config = dict(
    win_length=512,
    vocab_size=60,
    encoder_arch='pvt',
    encoder_fused_qkv=True,
    encoder_experts_per_token=1,
    decoder_activation='gelu',
    residual_init='zero_last',
    muon_scale='original',
    learning_rate=0.016,
    momentum=0.95,
    epochs=48.2,
)
Rows from block 2 of the text decoder, named by matrix and row number. Rows with one number belong to one neuron. Each number is 50 + 15 x the weight over its row's rms, rounded and kept within 0 to 99. All counts start at 0. After the name is the row's rms in percent of the matrix's.
# fc1: MLP up (decoder.blocks.2.mlp.fc1.weight, 1024x256), inputs 0-127
# fc2: MLP down (decoder.blocks.2.mlp.fc2.weight, 256x1024, transposed), outputs 0-127
fc1.791 109:83 54 61 30 42 39 42 33 57 51 59 71 68 60 72 68 59 49 41 39 51 38 46 43 31 65 55 42 34 37 50 93 19 51 27 28 76 47 39 45 66 62 42 57 42 41 49 69 46 50 65 41 69 62 48 52 53 35 77 66 32 34 41 42 71 66 54 55 43 52 56 55 35 66 39 54 24 11 58 40 34 71 57 68 75 26 76 59 74 50 44 48 68 61 48 59 23 60 59 43 90 65 48 44 84 51 64 26 45 58 18 25 33 27 55 31 73 34 62 75 95 39 51 43 52 62 44 58
fc2.791 105:35 59 50 50 51 50 44 24 49 88 47 67 56 57 32 48 35 38 72 23 45 62 31 67 40 54 68 37 57 60 39 33 72 57 49 68 20 10 57 70 40 37 56 37 11 50 77 46 58 64 61 74 65 41 47 43 53 20 55 37 29 62 44 61 69 60 31 70 45 47 50 61 18 49 52 18 45 19 48 50 42 67 26 43 52 57 52 36 55 45 36 64 49 66 79 56 55 56 57 56 58 23 39 57 29 43 40 47 64 51 70 62 64 41 47 49 76 70 31 67 43 47 59 28 69 70 41 43
fc1.792 092:60 58 26 50 41 71 36 62 63 54 65 40 36 37 71 59 55 73 67 31 24 36 31 47 42 44 52 64 69 51 38 38 40 47 46 49 75 56 59 31 64 78 34 40 59 69 40 63 54 38 27 67 52 53 41 29 53 54 39 67 52 65 90 57 57 48 72 58 31 40 65 95 38 46 61 42 30 46 46 32 30 42 66 44 66 38 53 50 79 45 59 31 44 48 47 27 37 39 41 47 45 76 46 71 45 61 64 54 53 37 72 46 87 62 79 27 60 34 61 36 73 34 56 57 51 38 03 61
fc2.792 089:53 38 59 38 84 65 62 55 52 33 53 33 54 53 57 54 70 26 73 42 58 31 91 38 73 27 56 42 51 65 71 55 31 41 56 65 37 60 47 64 60 27 47 71 58 27 51 67 67 79 51 35 44 43 44 60 50 59 41 39 54 66 62 52 44 40 43 37 51 64 23 45 18 46 74 38 46 24 56 55 56 42 31 34 39 39 64 44 45 56 38 47 52 36 37 82 58 63 79 62 30 64 51 52 44 90 71 44 41 68 73 40 18 45 46 46 77 72 46 52 70 54 86 32 73 58 50 50
fc1.793 133:61 48 59 55 37 35 82 89 59 38 55 74 46 38 40 60 55 35 51 43 43 48 66 58 34 50 64 44 53 74 42 41 65 58 45 64 47 46 46 58 63 39 61 27 60 36 56 55 64 41 52 72 62 42 55 33 54 33 09 60 56 45 29 36 54 63 31 42 36 36 48 33 50 37 54 50 41 40 73 72 69 35 60 55 72 64 53 44 71 23 62 22 42 65 35 42 73 50 63 55 32 48 53 49 54 72 48 33 70 31 45 58 51 59 55 20 34 44 37 44 58 47 67 45 24 09 59 32
fc2.793 120:48 74 76 59 56 69 60 22 67 53 50 52 47 53 52 67 35 63 38 57 51 38 35 41 41 67 23 69 53 42 26 49 54 15 55 44 39 40 64 31 52 53 54 74 39 58 59 54 46 62 40 37 49 53 47 47 45 39 38 35 62 55 48 70 30 60 61 66 77 31 52 38 51 51 46 41 27 38 73 11 36 56 65 78 32 49 52 67 68 52 59 51 44 42 48 46 44 54 58 83 46 20 49 64 67 54 59 59 50 51 26 63 49 08 74 40 38 81 64 52 65 63 43 57 57 51 52 65
fc1.794 061:56 33 51 66 50 42 69 35 60 35 59 68 14 54 57 42 32 36 50 51 36 57 61 66 34 50 44 38 37 61 34 48 59 53 19 67 82 52 68 62 42 63 29 86 62 36 71 56 65 45 51 50 56 26 58 52 63 67 41 87 48 58 58 44 47 54 55 10 53 68 31 58 30 36 47 53 66 64 42 55 49 61 79 48 71 60 86 36 48 28 72 63 45 55 63 43 44 54 66 44 36 42 51 47 70 44 52 47 75 64 49 58 61 57 18 46 39 48 47 28 38 61 38 75 60 56 37 32
fc2.794 053:37 41 42 45 64 58 42 62 45 27 31 57 45 22 50 55 52 38 26 75 44 53 38 64 58 44 39 55 39 52 58 41 26 25 45 38 67 41 66 46 34 59 49 27 25 77 57 34 58 46 50 45 27 46 08 63 55 56 36 49 44 18 39 43 26 43 45 84 34 25 69 42 58 50 52 65 33 47 53 69 72 18 71 45 35 19 52 55 71 52 61 56 76 50 36 50 57 46 48 30 23 46 44 76 27 52 60 58 59 43 53 54 58 53 49 35 09 81 46 54 76 33 73 54 62 34 64 26
fc1.795 118:48 81 63 49 66 42 51 60 36 55 63 23 36 49 30 38 39 52 49 49 80 70 44 55 33 31 37 49 51 45 38 69 42 41 41 46 25 53 55 58 56 23 61 62 43 75 39 36 78 28 75 42 50 74 80 28 36 56 59 65 54 46 61 62 72 51 38 28 69 36 59 33 43 36 63 68 49 32 26 18 20 61 60 48 34 35 57 50 37 79 34 43 19 46 47 31 51 63 61 72 70 59 42 31 63 40 50 30 77 61 44 39 45 72 28 59 46 50 55 30 43 46 35 52 57 43 44 47
fc2.795 114:54 33 41 25 37 47 37 50 28 42 59 24 43 30 58 50 42 34 42 73 50 63 47 50 24 61 62 40 51 41 76 34 63 55 27 38 70 59 34 52 50 38 73 46 51 44 76 71 52 53 23 37 53 44 49 84 33 95 64 38 42 43 61 48 81 46 43 44 76 33 46 37 36 54 43 54 64 46 50 34 58 32 87 60 40 91 48 50 45 41 63 53 63 26 58 46 60 69 38 58 54 31 45 73 39 60 66 28 30 77 27 38 45 68 24 49 71 45 53 42 50 15 46 37 57 39 57 40
fc1.796 183:45 62 43 47 53 47 56 43 09 55 33 53 44 24 34 54 54 48 60 43 50 38 44 38 68 35 44 39 71 61 60 72 51 48 42 46 37 46 22 68 21 33 61 24 61 70 45 59 49 40 56 31 51 45 41 56 56 49 62 28 36 51 56 86 40 61 45 30 41 35 78 60 29 38 37 46 44 71 58 41 54 42 47 73 54 42 61 68 52 78 57 67 38 32 48 59 41 54 46 33 42 80 41 52 25 48 28 75 43 41 41 43 56 42 64 57 53 39 46 73 58 35 37 43 69 67 61 11
fc2.796 204:58 52 57 63 40 64 52 48 79 44 64 39 49 61 55 51 53 87 46 83 30 40 62 68 14 62 63 51 31 30 58 31 44 34 86 33 93 63 58 72 48 57 54 65 47 36 51 35 40 44 56 55 55 50 59 10 59 63 42 63 72 52 62 23 54 60 56 54 68 35 40 39 58 59 60 49 48 09 53 77 26 79 33 32 56 60 47 22 47 29 35 66 71 39 40 48 37 61 56 65 62 41 47 31 68 72 63 21 59 73 56 55 25 60 26 50 47 50 54 25 62 58 61 39 47 37 50 55
fc1.797 105:62 64 49 21 41 25 47 66 53 59 83 51 67 50 69 34 43 29 51 69 33 42 66 41 67 47 34 22 47 32 79 48 57 68 55 51 78 74 52 60 60 52 18 55 66 61 37 28 53 06 58 50 48 40 19 41 30 21 18 55 41 60 42 63 49 41 60 72 63 59 62 54 58 39 68 26 67 66 65 52 71 31 52 39 63 57 28 27 54 17 57 42 54 63 39 64 68 60 63 58 47 44 47 77 43 64 74 37 46 29 36 62 50 63 48 28 57 39 51 61 54 39 57 59 78 63 56 62
fc2.797 105:19 37 38 24 40 42 58 60 50 25 76 74 55 60 60 48 53 59 53 47 30 51 63 59 61 59 35 58 35 51 60 97 69 48 45 31 37 32 66 64 58 32 37 36 46 62 38 38 52 53 59 54 83 35 59 67 60 54 51 53 55 52 72 62 50 50 35 29 55 64 34 55 19 58 09 58 11 29 51 49 17 60 41 57 41 57 60 52 39 59 54 45 42 62 36 45 32 27 56 46 46 46 57 68 68 47 74 33 74 70 35 58 39 52 43 42 52 64 67 38 28 80 26 50 43 24 74 73
fc1.798 047:48 52 77 51 43 43 48 44 44 37 82 50 81 43 74 36 47 46 48 43 51 39 27 52 73 65 49 71 53 60 60 52 35 43 18 22 14 57 57 16 68 46 38 43 76 35 43 30 41 09 51 48 32 47 51 44 53 27 27 61 52 54 54 48 41 72 24 51 50 55 67 35 55 82 16 42 75 56 55 68 51 75 52 34 61 51 65 44 40 88 38 42 63 35 62 45 31 59 55 50 57 38 33 63 41 40 47 40 59 61 49 40 86 44 59 48 48 32 41 51 51 26 31 37 44 65 47 38
fc2.798 050:56 36 16 33 78 76 24 57 32 56 68 37 38 29 33 77 45 62 73 37 49 60 33 52 44 67 49 29 51 33 49 39 66 44 56 67 56 50 54 48 32 40 51 31 35 66 63 59 61 59 49 50 68 50 64 54 64 66 46 42 57 25 67 51 78 16 71 25 37 61 42 44 54 22 32 49 53 51 52 25 60 42 53 54 61 61 56 64 49 61 40 49 40 69 32 50 47 26 55 73 31 22 76 36 32 72 44 67 38 68 33 49 61 72 36 34 74 31 62 57 34 71 57 51 79 38 59 41
fc1.799 098:56 38 62 36 83 47 63 87 48 38 77 40 36 47 64 29 31 41 34 53 61 56 38 19 43 44 63 44 64 50 48 61 50 58 61 80 60 39 39 44 54 23 47 66 22 66 47 73 49 48 67 73 50 62 37 47 19 51 44 55 57 81 55 51 50 56 61 27 46 39 44 65 66 54 25 66 55 30 33 63 35 49 38 52 38 67 59 25 61 44 60 24 40 57 43 57 43 83 48 47 46 32 55 47 32 38 51 61 51 63 48 42 29 63 69 73 31 58 65 97 79 58 56 10 72 38 60 33
fc2.799 104:54 44 41 63 49 44 56 40 44 43 53 48 62 59 66 58 42 47 59 69 44 32 58 54 82 59 42 43 48 34 42 35 36 17 61 50 55 49 31 46 28 19 57 64 65 38 53 45 58 55 65 46 35 48 49 65 79 68 58 37 42 49 46 48 25 71 30 27 58 40 54 35 66 43 66 34 69 55 74 30 52 50 62 32 45 75 51 07 22 57 57 51 26 61 35 54 23 46 49 56 49 51 68 49 61 48 36 35 39 54 63 74 37 47 25 63 51 35 71 50 56 27 49 51 26 42 50 81
fc1.800 064:55 47 44 47 65 55 13 54 52 49 55 60 54 33 62 37 63 55 23 31 32 70 44 63 46 67 68 68 46 76 46 30 50 21 70 25 44 41 47 33 45 46 70 36 71 51 40 28 63 56 34 51 28 60 41 35 36 68 57 40 37 52 36 79 36 42 24 76 49 34 40 59 47 72 50 39 43 56 56 34 36 51 49 79 77 30 56 40 64 41 56 65 53 38 62 61 48 86 41 39 75 52 55 60 76 65 42 69 44 56 26 39 66 50 26 44 66 51 55 58 55 47 67 56 60 54 20 37
fc2.800 068:49 51 51 35 50 17 45 56 50 54 43 32 52 60 52 39 44 51 65 46 45 61 53 37 59 49 49 63 70 63 42 72 52 51 32 53 27 36 47 48 48 52 48 32 24 58 53 57 57 43 50 37 55 63 59 60 34 49 48 41 47 40 56 62 61 46 55 39 36 58 79 63 54 44 53 43 52 51 21 45 42 30 45 55 35 44 77 70 65 52 41 36 35 48 44 34 68 49 63 70 33 57 61 41 38 48 90 44 63 64 48 08 51 42 53 30 26 30 43 70 68 84 56 12 53 44 52 59
fc1.801 102:54 50 17 61 47 53 62 61 49 66 40 44 58 53 13 88 63 43 61 57 45 53 41 72 71 63 56 47 53 73 79 63 52 44 71 59 46 39 54 42 25 41 61 74 51 57 09 74 29 42 49 09 55 70 59 43 54 32 17 56 30 71 26 61 46 71 40 58 77 63 58 25 85 63 59 49 39 37 27 46 52 31 35 55 48 32 56 36 36 66 48 48 27 32 34 75 49 36 56 53 94 44 71 57 53 47 56 46 32 40 47 53 55 38 35 50 47 42 51 53 41 44 59 72 29 42 41 62
fc2.801 106:42 49 33 55 65 60 15 60 65 34 43 66 55 49 51 29 78 33 52 49 43 37 45 48 62 32 17 36 48 55 44 52 28 72 43 75 58 47 58 58 65 40 49 18 24 36 38 48 67 62 56 38 42 40 54 55 54 28 64 27 63 24 66 47 65 67 62 59 39 51 62 47 43 60 56 23 54 60 49 47 67 35 41 72 59 47 61 43 74 41 60 39 34 38 31 59 66 48 88 64 54 20 51 53 35 46 59 57 95 61 32 54 40 83 81 44 57 50 26 30 67 30 77 55 18 28 30 50
fc1.802 139:55 72 60 46 54 48 45 59 67 59 48 45 20 37 65 51 72 37 47 50 74 51 52 73 43 70 38 51 27 44 37 78 44 44 77 46 54 78 45 54 62 57 50 52 66 34 54 35 51 80 67 41 74 62 56 37 46 41 86 49 65 59 53 37 41 50 44 34 16 24 55 29 65 42 51 58 43 53 33 32 23 48 52 81 37 41 74 40 48 54 51 44 38 42 65 52 34 55 53 54 59 54 68 61 34 63 24 75 62 72 30 59 30 40 62 23 58 65 38 71 53 45 34 43 49 51 60 23
fc2.802 151:63 63 49 79 62 66 33 12 75 31 73 62 66 47 63 55 68 69 54 35 39 41 42 41 40 46 49 34 70 75 09 53 28 43 43 58 42 48 22 44 64 29 93 45 52 68 56 55 51 33 42 35 21 62 39 40 28 73 41 27 44 76 47 62 59 33 74 62 62 46 67 53 21 51 74 29 78 43 41 39 51 60 24 46 43 65 50 59 68 47 64 61 48 50 47 53 59 23 38 21 40 29 50 44 59 30 56 35 53 47 37 28 41 71 52 44 65 54 36 44 48 51 52 47 63 52 30 70
fc1.803 102:52 77 49 53 34 55 58 42 47 45 30 42 54 53 28 50 46 39 37 42 56 54 37 42 67 72 47 46 29 51 55 46 26 80 40 25 37 40 28 61 74 59 53 08 52 48 31 66 64 41 63 57 61 36 57 85 52 66 46 46 47 73 61 52 65 57 64 58 28 22 66 66 76 48 65 23 50 65 31 49 47 61 44 69 55 47 37 66 59 30 64 46 32 42 60 66 64 36 58 52 44 36 23 55 54 48 74 60 31 35 42 62 60 51 46 64 32 80 50 66 36 37 36 49 39 83 51 59
fc2.803 098:65 39 14 37 59 34 43 60 47 43 36 48 48 36 53 52 16 48 56 60 49 56 26 31 62 63 40 44 52 67 49 63 54 69 47 50 41 56 51 48 51 61 56 53 52 45 36 24 32 46 52 55 34 42 33 59 23 51 50 53 58 46 52 23 58 45 30 44 49 43 25 74 52 43 51 70 68 19 29 60 37 63 56 55 25 64 36 45 63 37 34 49 48 46 30 64 52 76 59 63 42 52 51 78 61 40 41 70 54 35 60 75 76 30 43 39 70 49 35 53 32 49 27 44 70 29 43 62
fc1.804 083:47 46 50 45 71 48 48 56 57 63 44 55 69 38 57 31 72 49 58 60 43 43 65 48 46 21 76 46 26 51 56 57 34 52 52 53 39 31 58 31 44 38 43 55 40 33 61 56 49 59 74 52 43 53 90 58 44 54 42 69 47 66 60 56 40 38 29 69 55 50 57 39 69 46 41 37 04 58 66 34 60 39 56 56 59 47 66 66 72 58 34 33 52 51 43 83 62 35 34 46 68 47 41 32 48 49 16 56 41 47 42 52 34 32 33 46 24 33 37 50 73 57 34 40 49 30 46 53
fc2.804 089:62 31 60 53 47 35 44 55 37 45 59 44 71 78 57 41 33 37 61 60 32 37 75 78 52 44 52 25 81 34 19 63 49 30 35 61 53 27 68 71 66 97 76 87 17 74 76 67 55 36 48 86 60 54 56 53 38 33 92 34 42 55 67 38 47 61 33 37 63 47 51 48 62 36 36 45 58 47 57 47 68 51 60 49 45 38 57 52 50 69 76 31 60 44 81 56 59 34 35 52 27 58 47 33 36 81 61 53 39 45 54 40 68 50 54 56 34 47 48 51 56 32 52 54 56 59 19 47
fc1.805 078:36 05 58 64 25 54 45 57 56 37 56 57 73 61 44 35 37 42 18 68 63 42 76 57 20 58 44 49 39 54 36 34 31 68 40 41 24 44 65 73 55 36 28 52 46 67 50 51 46 66 47 39 45 57 45 52 63 48 42 50 78 34 53 64 57 45 41 42 66 74 52 48 47 19 62 32 87 53 72 40 94 53 87 57 42 48 59 49 51 46 65 38 13 36 56 31 14 65 45 55 76 63 53 42 45 42 35 44 60 22 89 72 64 62 53 49 48 55 66 60 50 64 39 29 53 83 64 47
fc2.805 082:55 48 54 55 57 63 68 67 53 53 42 52 49 36 44 52 53 70 53 42 38 55 73 58 44 52 46 46 47 88 77 53 56 41 38 66 52 46 99 58 62 62 13 18 20 54 38 68 53 37 47 88 22 39 24 64 41 28 46 35 64 56 33 53 49 39 41 43 27 40 54 37 42 69 55 43 30 36 45 41 38 58 46 51 50 67 70 39 52 44 61 80 37 62 27 50 41 65 52 37 48 22 36 69 58 54 55 53 50 71 58 47 60 28 50 52 54 51 70 45 37 51 63 69 65 32 52 44
fc1.806 134:56 51 48 64 56 36 59 29 40 37 22 48 52 46 59 47 49 52 48 39 26 73 38 44 34 54 66 48 28 58 42 40 08 45 56 23 46 34 50 35 27 37 57 79 78 46 32 68 47 49 40 51 39 74 38 59 51 44 47 73 66 61 35 69 40 54 38 64 44 19 40 54 43 76 58 26 31 53 55 60 14 39 37 67 47 40 64 79 34 51 45 55 42 54 50 75 82 72 32 64 58 29 43 43 51 66 62 17 47 28 53 32 60 44 24 91 75 36 78 35 47 57 76 35 44 52 37 36
fc2.806 132:51 72 86 76 28 82 08 62 63 37 55 59 58 55 58 49 82 36 54 68 59 38 35 76 87 62 44 54 65 34 51 45 17 74 58 71 32 52 57 64 68 34 54 48 44 68 53 59 65 53 24 43 54 51 37 50 31 33 44 30 48 55 60 64 50 21 45 48 49 43 41 23 43 38 30 75 50 43 32 43 58 19 56 49 49 42 36 61 46 62 52 59 58 35 38 28 73 62 64 54 56 54 39 56 65 72 65 46 73 74 57 61 57 54 63 49 53 47 49 34 31 76 47 46 45 42 63 45
fc1.807 119:46 39 62 67 19 47 52 53 68 45 54 48 45 37 66 20 30 47 47 60 55 72 49 81 57 47 72 38 39 64 47 28 61 68 37 35 19 60 51 66 51 50 41 53 28 61 63 61 39 49 27 48 24 77 33 35 93 41 83 56 50 57 31 68 35 66 50 47 47 53 56 45 38 19 41 57 58 45 52 38 36 55 59 45 26 61 27 62 37 61 57 73 18 38 41 66 62 37 66 46 73 56 53 73 40 62 49 29 68 64 60 56 63 31 50 43 31 38 55 75 72 69 23 67 70 43 45 47
fc2.807 113:44 57 52 69 40 53 16 37 64 46 49 38 85 63 38 36 51 50 27 97 67 67 46 43 64 47 87 47 37 73 51 34 56 51 58 57 38 52 32 47 60 76 26 41 45 47 74 52 40 70 58 26 56 68 29 42 50 55 61 60 53 34 38 11 37 59 50 79 35 50 54 60 39 26 61 60 50 54 54 29 57 31 36 57 33 38 52 71 44 52 69 48 59 71 33 59 43 04 50 27 48 25 14 42 43 46 48 75 50 48 48 48 52 51 32 65 42 49 66 83 76 62 54 43 37 42 42 51
fc1.808 065:49 50 52 45 45 56 60 68 40 75 18 49 13 64 56 13 58 53 40 64 47 47 66 31 64 61 63 31 96 34 61 85 63 22 66 39 41 55 58 53 31 56 28 31 71 51 56 59 55 72 51 26 48 59 55 14 47 64 32 43 47 54 52 60 53 46 64 52 42 65 88 61 36 58 68 53 39 30 47 55 29 51 46 48 30 38 37 41 10 60 70 54 63 43 47 50 52 50 35 64 53 57 40 36 38 54 30 67 56 56 78 28 24 49 55 41 39 80 46 52 41 56 40 56 54 15 71 57
fc2.808 058:65 66 62 40 37 78 37 35 66 45 67 49 78 28 67 65 50 56 56 41 52 64 38 44 36 26 56 64 36 49 43 56 55 42 69 58 47 60 53 54 79 29 60 46 28 43 47 62 45 45 58 37 41 27 71 45 65 41 61 60 27 48 45 23 51 49 34 68 74 38 44 52 63 09 20 62 45 68 24 55 76 34 53 71 60 36 65 63 74 85 61 64 57 47 52 26 31 60 50 58 79 23 50 53 57 28 56 41 33 45 60 69 76 39 48 52 24 43 43 28 73 52 64 59 37 63 23 42
fc1.809 088:67 58 77 42 45 69 24 51 51 44 50 38 22 53 34 47 42 47 41 59 64 45 67 76 43 56 76 31 70 68 66 66 53 25 35 65 52 45 57 50 34 25 72 46 72 52 50 49 58 48 37 79 61 49 38 43 48 42 50 34 57 20 44 59 78 57 36 64 68 60 51 45 25 55 60 41 46 75 44 54 50 50 50 43 47 41 35 57 69 39 46 60 35 55 51 35 37 28 31 71 27 58 52 76 46 67 31 27 64 70 31 38 25 34 44 59 51 66 58 45 45 71 68 40 51 51 58 51
fc2.809 098:73 60 30 54 61 51 50 63 34 67 63 45 58 35 59 34 77 43 34 16 36 52 80 44 42 50 61 30 31 43 43 68 46 32 71 78 58 62 32 60 75 98 44 67 47 61 54 66 45 51 20 52 26 64 68 29 37 58 38 46 54 79 53 37 27 29 65 55 51 41 49 44 74 61 41 53 52 59 69 37 45 61 49 70 21 65 40 76 46 54 60 50 68 68 56 89 53 67 71 41 51 41 39 64 84 48 71 53 34 45 42 51 72 45 58 35 30 39 35 61 40 34 40 36 49 37 26 43
fc1.810 062:55 78 79 55 51 26 40 33 79 47 59 37 61 90 58 56 34 27 32 46 42 29 44 51 57 48 60 59 52 56 50 49 37 62 38 51 53 55 33 49 50 57 46 37 62 30 21 49 62 54 92 42 49 31 58 32 18 57 39 68 75 62 30 43 37 59 59 33 56 73 40 54 48 54 73 48 45 54 55 54 35 49 38 30 51 53 47 79 60 35 50 62 32 35 63 56 40 63 58 51 89 49 64 35 72 47 72 58 22 48 43 56 88 51 39 65 51 61 59 33 69 24 45 56 44 24 44 45
fc2.810 062:46 40 45 55 47 43 24 54 23 67 54 41 52 35 36 54 58 74 59 50 62 47 47 47 72 77 51 30 48 46 75 26 58 44 36 74 59 29 72 57 32 37 61 53 65 47 62 23 13 37 31 76 54 53 27 35 74 52 62 43 53 71 47 56 75 39 43 67 53 47 59 48 46 35 51 35 66 45 47 74 41 19 61 72 48 59 84 54 17 50 75 39 57 56 58 42 50 58 43 19 46 24 61 37 40 40 65 35 61 37 38 61 64 51 25 48 43 40 50 67 29 56 63 28 42 45 37 33
fc1.811 101:61 49 48 60 38 64 66 54 11 28 37 43 55 31 47 46 54 48 38 60 62 48 55 38 50 59 48 32 63 26 37 42 63 29 25 52 61 46 17 48 38 54 39 45 80 76 47 55 11 45 71 46 24 48 46 64 29 56 75 29 42 48 41 67 18 42 44 54 39 56 74 53 60 27 41 34 38 64 62 56 24 61 52 37 58 48 59 76 67 58 66 72 37 68 75 56 80 37 34 24 49 43 58 66 37 36 52 40 50 67 73 68 42 42 45 58 46 38 39 49 48 13 31 48 75 71 60 79
fc2.811 104:49 45 35 41 70 30 82 32 50 40 42 47 40 43 52 37 48 58 65 58 53 36 47 63 42 35 71 78 43 53 52 37 52 47 60 99 16 49 44 52 69 49 19 35 35 41 77 49 44 49 68 60 55 51 39 70 25 42 63 34 46 62 29 35 43 48 38 65 32 44 76 55 32 36 55 43 45 76 40 46 44 54 27 60 57 54 54 50 24 70 57 25 33 71 55 33 40 38 42 63 56 81 39 40 47 64 75 61 44 54 57 56 75 44 50 47 79 56 41 22 02 53 63 32 81 49 53 52
fc1.812 100:56 31 54 51 68 60 50 62 63 51 36 53 31 36 41 52 60 33 65 83 56 59 33 65 30 41 31 49 72 34 36 71 32 21 27 54 35 60 32 45 44 53 43 31 62 67 56 66 32 35 42 71 49 39 81 48 35 46 39 28 40 64 56 47 68 32 62 65 37 57 57 55 81 37 71 46 46 40 52 49 59 48 65 59 50 53 28 52 39 68 67 45 43 38 35 50 54 52 32 59 43 75 57 56 60 39 43 77 46 36 68 48 48 23 79 73 56 81 30 52 69 22 58 59 33 44 61 42
fc2.812 113:63 59 33 50 37 42 43 47 41 31 26 67 52 46 18 29 54 58 53 38 58 58 56 74 79 71 43 66 71 53 46 73 42 59 51 60 32 55 69 52 57 43 34 15 63 51 40 70 29 30 47 41 46 45 30 41 52 42 64 46 48 80 52 37 46 50 25 42 49 35 30 61 54 52 43 82 38 61 57 53 64 79 41 89 36 91 55 11 04 67 39 63 47 35 46 79 50 53 38 77 47 38 56 33 94 50 77 68 60 43 31 56 53 63 48 48 47 49 47 34 61 63 39 74 62 67 40 44
fc1.813 177:61 42 58 59 50 35 33 62 23 43 19 45 76 28 84 70 20 58 63 58 64 40 46 43 51 57 61 24 59 47 62 46 25 70 13 35 49 75 22 44 62 41 53 26 55 46 39 22 52 44 62 74 47 65 27 42 71 41 25 42 46 39 48 67 48 68 19 55 54 35 71 53 54 42 63 41 60 65 56 55 41 34 57 34 64 62 67 43 52 50 59 35 54 48 45 52 57 59 57 57 40 53 20 32 58 57 67 52 51 73 54 24 31 38 38 53 71 65 69 22 47 39 68 62 42 49 42 32
fc2.813 161:46 61 13 38 39 58 56 74 43 45 59 34 50 48 49 62 55 68 42 62 31 52 56 46 48 52 63 39 58 35 59 48 80 56 57 59 47 53 62 85 78 58 37 49 39 45 36 48 68 54 57 66 54 30 51 39 21 55 27 44 71 74 47 64 26 70 36 72 31 48 51 35 59 46 46 57 37 73 78 51 35 65 39 58 51 71 31 47 38 46 46 47 33 77 44 35 59 43 33 42 54 62 42 55 47 62 53 17 64 49 37 73 59 37 55 28 60 57 62 58 50 48 73 24 44 50 33 54
fc1.814 114:55 31 51 51 66 22 56 53 61 53 58 40 54 38 36 44 79 20 52 53 25 63 39 50 95 52 52 42 61 75 31 66 70 41 38 39 47 42 31 73 39 30 75 54 47 61 58 61 62 55 20 34 77 24 62 37 39 28 74 27 59 29 42 56 69 40 50 50 60 55 60 29 50 32 59 51 46 66 58 46 44 53 56 42 40 55 54 48 47 41 46 29 64 56 15 65 80 45 55 77 37 67 67 36 73 65 55 38 33 50 17 29 51 64 37 52 44 47 60 43 55 49 66 62 68 58 37 66
fc2.814 116:49 51 55 65 51 32 61 66 30 50 12 37 74 52 50 31 58 57 35 41 52 56 41 43 21 27 31 51 47 64 52 67 57 55 54 62 50 42 65 67 50 16 71 48 39 55 32 03 70 64 53 54 39 31 60 41 17 50 30 55 76 57 58 84 58 85 31 59 42 46 59 20 52 53 62 36 50 47 55 63 74 54 67 64 57 33 58 33 70 52 32 53 48 61 68 63 34 39 32 45 40 32 45 68 31 47 59 48 84 30 36 67 52 60 37 40 90 40 33 59 28 41 64 76 33 84 56 31
fc1.815 095:38 55 45 67 60 62 50 61 60 33 45 43 31 45 49 54 42 66 48 20 42 69 29 38 45 33 64 77 74 51 37 57 37 28 44 26 42 56 27 55 29 58 50 62 49 43 41 39 31 64 59 18 64 38 59 20 24 47 47 73 42 58 61 86 61 49 56 51 29 47 37 55 28 18 20 57 00 46 55 58 34 57 45 39 64 62 78 70 88 63 45 42 36 34 51 47 71 48 73 47 50 60 39 28 53 53 59 50 65 45 54 48 50 61 60 48 86 53 50 58 62 37 70 47 54 40 39 51
fc2.815 089:40 32 55 54 97 31 48 52 66 63 47 32 68 53 56 42 51 58 67 47 39 14 45 50 58 49 75 50 35 30 61 53 63 46 65 64 54 36 49 21 48 43 70 48 45 73 76 56 41 50 65 38 44 44 46 42 58 85 61 46 41 78 41 43 78 46 52 70 73 68 51 32 45 77 34 33 55 23 84 65 55 28 54 64 40 27 75 63 74 57 53 87 43 39 43 52 64 39 32 61 46 46 41 58 44 67 59 52 43 32 71 56 22 44 55 36 43 52 40 39 85 53 61 39 48 26 58 48
fc1.816 083:57 38 59 44 52 33 47 44 41 64 22 22 67 48 37 60 76 34 48 53 31 64 38 64 58 26 60 54 48 80 55 38 53 65 39 52 34 60 28 49 49 37 69 44 39 38 45 23 64 77 75 68 61 80 32 15 71 71 42 30 30 24 58 46 48 37 68 52 41 65 60 42 47 27 81 46 52 60 62 49 55 66 58 82 50 19 34 50 44 58 62 43 17 27 48 52 43 30 49 72 41 54 60 52 44 36 53 59 63 65 44 48 37 47 63 25 64 40 71 75 62 55 56 44 92 21 71 35
fc2.816 083:74 53 66 79 35 41 71 70 59 34 59 53 41 54 37 32 23 40 38 93 33 52 46 59 39 51 91 24 47 35 54 51 35 66 56 48 51 53 46 51 41 49 17 35 55 52 45 43 67 65 25 57 58 89 46 44 61 36 68 74 52 53 38 51 58 67 50 56 64 33 64 33 24 54 41 27 62 29 76 33 79 67 47 56 32 45 28 45 59 55 41 40 49 23 33 34 60 36 31 46 54 45 42 79 60 40 72 35 46 71 60 57 53 43 68 50 23 61 58 66 54 67 52 24 50 67 47 43
fc1.817 068:36 53 36 48 54 41 64 61 63 82 46 73 38 31 78 49 76 49 43 50 46 41 35 36 67 27 45 35 34 26 31 43 49 53 50 63 30 81 52 47 89 45 65 03 39 51 38 50 45 36 37 47 44 43 46 20 68 60 38 75 35 50 67 54 46 38 54 56 34 50 30 49 60 39 59 36 54 50 39 52 50 43 44 46 43 54 57 48 59 81 49 58 57 67 47 60 34 35 26 40 67 37 67 54 48 49 43 38 49 62 38 43 43 52 54 58 46 36 39 46 65 59 38 60 59 28 39 50
fc2.817 063:82 60 76 17 50 15 37 15 62 54 30 58 85 51 25 64 53 44 42 47 58 46 60 72 55 56 53 61 44 54 44 47 58 30 59 54 59 69 79 39 47 42 51 42 53 63 39 55 38 75 64 60 42 62 41 44 48 57 45 72 53 51 32 41 47 50 65 51 67 18 42 41 59 45 63 50 42 42 49 54 69 70 61 42 50 45 25 59 36 61 67 78 71 29 33 62 30 58 39 49 60 69 62 44 52 51 40 70 20 37 59 32 24 57 75 43 28 57 39 43 49 77 80 27 76 58 51 26